python train.py --model="text-conditioned image diffusion model" --dataset="rendered roads seen from a driver's seat, with toy cars, trees and houses" --train_examples=72500 --image_size=64 --horizontal_flip=false --conditioning="text" --arch="dit" --objective="v" --cond_dim=256 --tokenizer="word" --vocab_size=35 --text_encoder_width=192 --text_encoder_layers=6 --text_encoder_norm="layernorm" --text_encoder_norm_position="pre" --text_encoder_activation="silu" --text_encoder_mlp_ratio=4 --text_encoder_head_dim=32 --text_encoder_fused_qkv=true --text_encoder_bias="qkv" --text_encoder_qk_norm=false --text_encoder_parallel_block=false --text_encoder_dropout=0.1 --text_encoder_inner_norm=false --text_encoder_positions="learned" --cond_dropout=0.1 --norm="layernorm" --activation="squared_relu" --mlp_ratio=4 --head_dim=32 --fused_qkv=false --qk_norm=false --inner_norm=false --patch_size=[4, 4] --layers=8 --width=128 --positions="conv" --residual_init="none" --optimizer="muon" --muon_scale="original" --lr=0.011 --momentum=0.95 --nesterov=true --orthogonalizer="polar_express" --adamw_lr_other_params=0.00086 --grad_clip=0.5 --steps=7600 --batch_size=256 --epochs=26.8 --lr_schedule="linear" --final_lr_fraction=0 --warmup_steps=760 --weight_decay=0.01 --adamw_weight_decay_other_params=0.05
Rows from block 2 of the text encoder of a small text-conditioned image diffusion model, named by matrix and row number. Rows with one number belong to one neuron. Each number is 128 + 32 x the weight over its row's rms, rounded and kept within 0 to 255. All counts start at 0. Numbers have three digits each.
After each neuron's rows are labels from the 100 texts, of 14848, where the neuron reaches its highest value: "fires on" is the input token at the peak. Only what is clearly more common there than usual is listed. The data: rendered roads seen from a driver's seat, with toy cars, trees and houses.
# fc1: MLP up (text_encoder.blocks.2.mlp.fc1.weight, 768x192), inputs 0-63
# fc2: MLP down (text_encoder.blocks.2.mlp.fc2.weight, 192x768, transposed), outputs 0-63

fc1.159:119141139118119098061139110129104135115175102036127164053182057189219149164118193128162113096125126090169109121103141150104112120159116138079122107192093184139127123229119126135102083133129072
fc2.159:083106141144166152108125124108072128146172081135141069151101138185126197148072118098070082116122085181140098132138123178101139098166133149125140142176122144157118111082178093130161104101145123
fires on: "car"; "truck"; "lamp"; "dog"

fc1.270:097105129090072119135136148204118208121141124191170120112112059139143147170104146056093212121121171149120120150141149201092120180141201121053089126117131103183108155085117121104087092106139097
fc2.270:079117124083217097104123115124086151140146062104096137081120061133166134108135107146137202114092138117108163127158157183108114122121145110102144102139077077169132150125120156084136120134068094
fires on: "white"; ","

fc1.82:151167121142125136123099105173147126086161170098037125168133083179150138125149184105181092084136087123200111186116137098138119094128138112116161173162106173082188150089126100163101123132107128
fc2.82:080101123154121143131132154067120137137113101178185152065114200078098140100094134175125138164127179115076124129103114146116126137171148131079134073125157117166062113174158138113166134109102111
fires on: "car"; "red"; "black"

fc1.615:174164112110090161167161157118156136081180149194151163155101110184134141147108115146140129147138148130123127091124152178134031089062163117154081130112170125094148057127143130127120076153151102
fc2.615:048144170161138133142115166100155130075107098141149081217122110171086107092066127139187111142172148131178122127159067152134145108122152122125097112119066193167048122098100123117139132134188125
fires on: "tree"; "car"; "truck"; "pine"

fc1.368:069160098184143151124112128171162097133148136118097067169141085128205069160124183103174178092104133105089136169148106113091157125152084161079139168134100177144146090190130125102091115128130112
fc2.368:122085124135098110132167162156105141170118134136134160134068105118157144136117127151076188129131127146142101124177131180136100100057133141152162096201165141142139093089175085124137112157089107
fires on: "car"; "barrel"; "pine"

fc1.95:131087130127206085144132137103104122082103097141130212106177121135156083139106139128099134112147129121146087103152167141154159183122081124160141152152063164158099109101161136141111110159129152
fc2.95:120118137128131137195153136129174148111102124113130132173116143176081140123160073178167085129146077127085104094091097120111063134054159137080160138126128144140113103147169178071120145109128093
fires on: "tree"; "car"; "lamp"

fc1.725:142127143171139200071110151150193138106090116158141127141098065140177106118159142136121079198079144152138118080165108111088142160104128119167150156083129151128148124152114116127142119183129103
fc2.725:136131158160106164142123133166135107130069207125110081129105119145103160113150202136121152123089114133122136198125172216115103099099129123101128098123141157090140127118117149130142127147115104
fires on: "red"; "and"; "<end>"; "purple"

fc1.303:112147129174064083078070110117105089142153051087125080160196100156108110097130089063125140168173170113157154159141117142084123167152136102115094162133135116117115109155150171091173145156110124
fc2.303:149113111123180147169131088088148165094142215167150187081100152114158104135109148218097081089130097107125136067112156125144175072082106124140092131098090152177142165139104118161124106082151119
fires on: "a"; "lamp"; "truck"

fc1.341:095115128132161159081089160159144125086161181129114161113123117125085120152087144041113098154126243056162163136120125118097185081106137086165162175078099153118079187126166170080159127094087100
fc2.341:131143227139125173146117145106181106132105150129147178112166144118140127110202138102051134135114167129127145107082093124102091114102141067167070128135090125157148142138168161153095095124128151
fires on: "tree"; "pine"; "lamp"

fc1.267:107142131084145135095171076090129075085094143090072118101087077116163100115115186085134104119082137118111093098104179162151107181127197050101135150128148152152192135155175114181102169153150137
fc2.267:137123087097082074099116158154100092128134168106134081123144159155082195128120096178127111142117134182107162135103085171124121089065092121127114146125121054104113110113069100099116099106169102
fires on: "<end>"; "yellow"; "white"; "and"

fc1.576:146146105196108123150154135118104080103122094089143098099119153138122137161114123113198103120162116095127066128115127125204140151140163176113093161128143119132096148171181137095143143138149106
fc2.576:133109110045111147117129145150154176111136141136139207137150115106103113138156089138064181169136121163136180153112099152111131055132121115110148114146143195165191133046142132118140089078151129
fires on: "house"; "truck"

fc1.220:153128158163117094081158124158106155132161086092106112129152107152089154173142172072129139124138124142124096142116166165141149070174188111168099086149103123174138095167105118143141092151128139
fc2.220:049088090124075188159111141118105110117119185186185127114067157105165095068138107175130131137141155145123134141159086069119103128107170164059134168102161126098104165119115134120152203106123140
fires on: "car"; "house"

fc1.97:132114191138120056052098131155154081142087150101164123121141137130153163118150194122127137141095150158104101114146157082129138163136162144158149162174174164134123082170119101032092114160073125
fc2.97:158161125136134204132137131085125162160086124157099086138076116099071119154127157158136120118147134121170111154143116158180137060137161120138084045083104096087137127112129098144138161125132150
fires on: "green"; "black"; "an"

fc1.259:169110132149164163113141131114115160124149130117169082124117103080129053113109127068034122167185109179155128052140102100104180091122181111123116142084113049120143122116117129107132136130165138
fc2.259:105127115138100174162118145109131100153123065151144177091073146131164185163130129146161161140127151154130113121103159101202170177139090146143101113170174158189131091129112075126168091122110163
fires on: "red"; "black"

fc1.521:157187156137095137120101201154118165088156115191121155139109116180128132174107162143140141138139113088049109104121129120140245095145150190115165132114084153087111115174127155131117126120136090
fc2.521:110095143127186098139118151128155179084182114105147131117108135129125102136114174090110130131104185105171131151094141156133091099180130076108160143108133181171096197115156132152090031115126095
fires on: "tree"; "barrel"; "car"; "dog"

fc1.100:114150110074092145102116111090112124084120121160147181085169096153112072099085100139093204130071105214131159159130177125158162106126168111092103075182135137115124156140107096153158156148170161
fc2.100:111078155172156121102156094164115128171095171119076065166156119129116155157146181146149059131129094055123134084116126138108099191089108105180110140134073154151181090142107157107114104107088115
fires on: "white"; "and"

fc1.309:137145112131143074123104120131137107176130077163142124154096131170151176097049090177106143149110101146152167117155145100099101163095108069181141189120126158169129152132092085111138107136096105
fc2.309:119139148128080175153000080148142098100172107153129129141216115134098094094140086084135115157179117162154098135132132124146108117095118061150151169133133135166150117050125117130140121185141112
fires on: "a"; "barrel"

fc1.167:153141043132081233127119116165094180057083132109101124162092065118114098114155133105157137150128128176184093148071185134125153127147133169127135145109137153124113153078109174119183136200145131
fc2.167:118119089117064104161168160109130123171100182126079091129220114112133115110108107168139133086137134210156184164104154140133157073124059135182131094103067169148121159048167086116131100162122113
fires on: "<end>"; "yellow"

fc1.386:137057143093109162112155086154095130106099069163101137121111118071152105128136080163162176110087124061114126144177166084104125119132104139216148161102096129134106143134078131206177152111142136
fc2.386:153113059158161131130197089153210059134071153115180117109157180096173134153113134125135133149130085173107058099117091187148112151132134090059114105149099096090107149175161146102141144106144118
fires on: "green"

fc1.743:100071183140117192096101156151146080096116078074103143120096131139096157147109148179146133171160150099115125130134133151156197159101185121132216178120157099142097109118187091116146123162158120
fc2.743:149175092148166068148151125122150173125112131130133101156156149112105132124167172108156123101137092112120135113102132116116075130123111130166099075132098126071186153125124167140129179068110138
fires on: "<end>"; "truck"

fc1.222:138149125137112137103131137128121191072088115110144123077094065142180146109106158083153171102059199135087137164086137117151154101135150091202144141128089099093107085125086193110175159160161124
fc2.222:117057119114159114152156105114072108093161143095108058192112129107101139178151136169099144074082113206165109134220124152183155136087106177124073174130126140114167135128113079179068115130100089
fires on: "white"; "<end>"

fc1.454:133102093124096134088104094137152172116110088098120131147126138068145071086178112123139119120090105129085077163123144150128151049129126110168133161126153107084066144100109122127160151175142105
fc2.454:093062164123143138179138150088159133141160117110158112148125114161104098159104123142097122151162159133173135079179095091118152157055169058105107140087071125122125085145130128195102100127096154
fires on: "house"; "car"; ","; "an"

fc1.282:188115098152185136121143100087090130161170125115164170115126085158149132123140101110105091148203139106158142156101134127106169138129108090202184132162146162160118144148159167148167076115077156
fc2.282:091116161139086114081098149108176131138121156199118080164067139134140121126097158149140106131105141189108149122157100163196140134130121174054089142121080125172110128098141089174127117182168119
fires on: "white"; ","

fc1.115:131164089134167087158125078126141134128149143161110127200136148115144120137117102094129086142153126131123095083167130188093137153108151025171092134122066210111117107128163160096127085154147142
fc2.115:103149147155148147122173125080088133094116085118147110132108168117066086154102108158159132123118149157114142116125158153153068190122155125117153123094112205108126078119140135116125101141139088
fires on: "tree"; "car"

fc1.196:140055088115122096136089182132151172168149116139106130174084133160156142131068202142129174099090152110137088080147127138161122148065171206147187194092082146133149171145124076086124126128135064
fc2.196:177101135136118138123071138173150101104171099161099134162105081138146123140159062107114085079137088165164170154084169122128133071149108124202098121147102087147111114098126084181119083146120114
fires on: "white"; ","

fc1.298:104089106141161133128135108124094118139090070167157149115159200105131099138057215115094151108164200067115127149127182166172145172141150130121160106153139140118084159117137128073129190165055144
fc2.298:170153146116119100123109185110133180140125151097084075133069085135134122155196075129153102089123138163153140090165090132058105148126107192157081089100087106102153081136093149168091094091163069
fires on: "with"

fc1.699:121136153128121141152146166133066141122088152125074161126144139110117097126131153128106125106117214148087117099121077084156127142061152118061109146131088153135087159092059120072165092183124148
fc2.699:167196131159171099111088165130141112186121120100150125095086132098121172107151129208122180148092115105115074141140115176098130167140088139115091119115112120161132115137108170116107134105118150
fires on: "with"

fc1.291:052109111107156167154140156096023122145145152178102096154096149141159097156144076105155084125092162127106135151108130107131145097085157189113149099106122098103135171121118114160099084120141152
fc2.291:172154130130118067130127095088175081147072118123151179108132107144151121130125139110126140165164088129102065137168095142137128150195145074113125089171150134132128123120150167107195108147125102
fires on: "white"; "tree"; "pine"

fc1.590:111105097142160163198160148148146124165088107109130133156126177147139053176146140159101100127184134119117099085118159115100158176128110151129105175167116142114081107191097144140109047110128118
fc2.590:121081162140166088092084162139099118135150129151102169113147144079092180114124073137140178136084121149090170106135116168148123121160153132128142117087141118141143143165186154075165175096120148
fires on: "with"

fc1.531:105088103165173156148156145120159154078140038117144154113096155092145097138190128087108155192140092176080127174101168048165118141115149133100101073116115182125081161136137138093147103195152097
fc2.531:143142106127135087110121072176070125178131181168102117134164144139101176171075142151112131096103157062064166137178086154084143098122125126110125128149128128093186158134120152124137113100114169
fires on: "house"; "car"; "an"; "truck"

fc1.470:117126099134066094086101107125138098097127135118086127098208113131118065116165072116116133142089107067168127169101172196128102126104180154111137120116183086150192187135165090089125111101101135
fc2.470:152170170140160121185130115126167154076124141120153114135102161121121169112135136133111087179189097218055141074196108075089071113089142113161148137119120170075100057179082117188116143156123096
fires on: "<end>"; "white"

fc1.375:153185158160110129228101133122160129097102084094110055172099159120173104092162100119135117168110142126142123124162156079121129166078212058145080069139106077130120146120153116117136178153155189
fc2.375:139095085093135049099173101132116123174161195112176154081098087185105192154044122182146120129113130112156145142128078135140164081108086157145158177143145200083152140109111161134142068098095059
fires on: "car"; "house"; "tree"

fc1.758:165169099107111133194133155127084117108119151119153110148162148155097100119196100129129112103050121113135115114144159118117104172092146115113135108079188106132130147141142132139128068117077138
fc2.758:126107156063129126079142115122176107123176108120174137149105094064131180108071164074128102093169155129156136128203088136117148101118149203110111162161063094154133126135148136148114144148139107
fires on: "green"; "pink"; "yellow"

fc1.650:170138088051097064088132180098162145124182139125090177145091074187171133120120166124122158098160146088140155156108179154141097172105155090150186126106177106149126162123130091170131123138151130
fc2.650:179125128145155155155082153144148147116161161120154110097158181132156130120133110092120098151070111194128093116113130150139136056133164176179137110085092121117129115174088167120111136140140136
fires on: "tree"; "truck"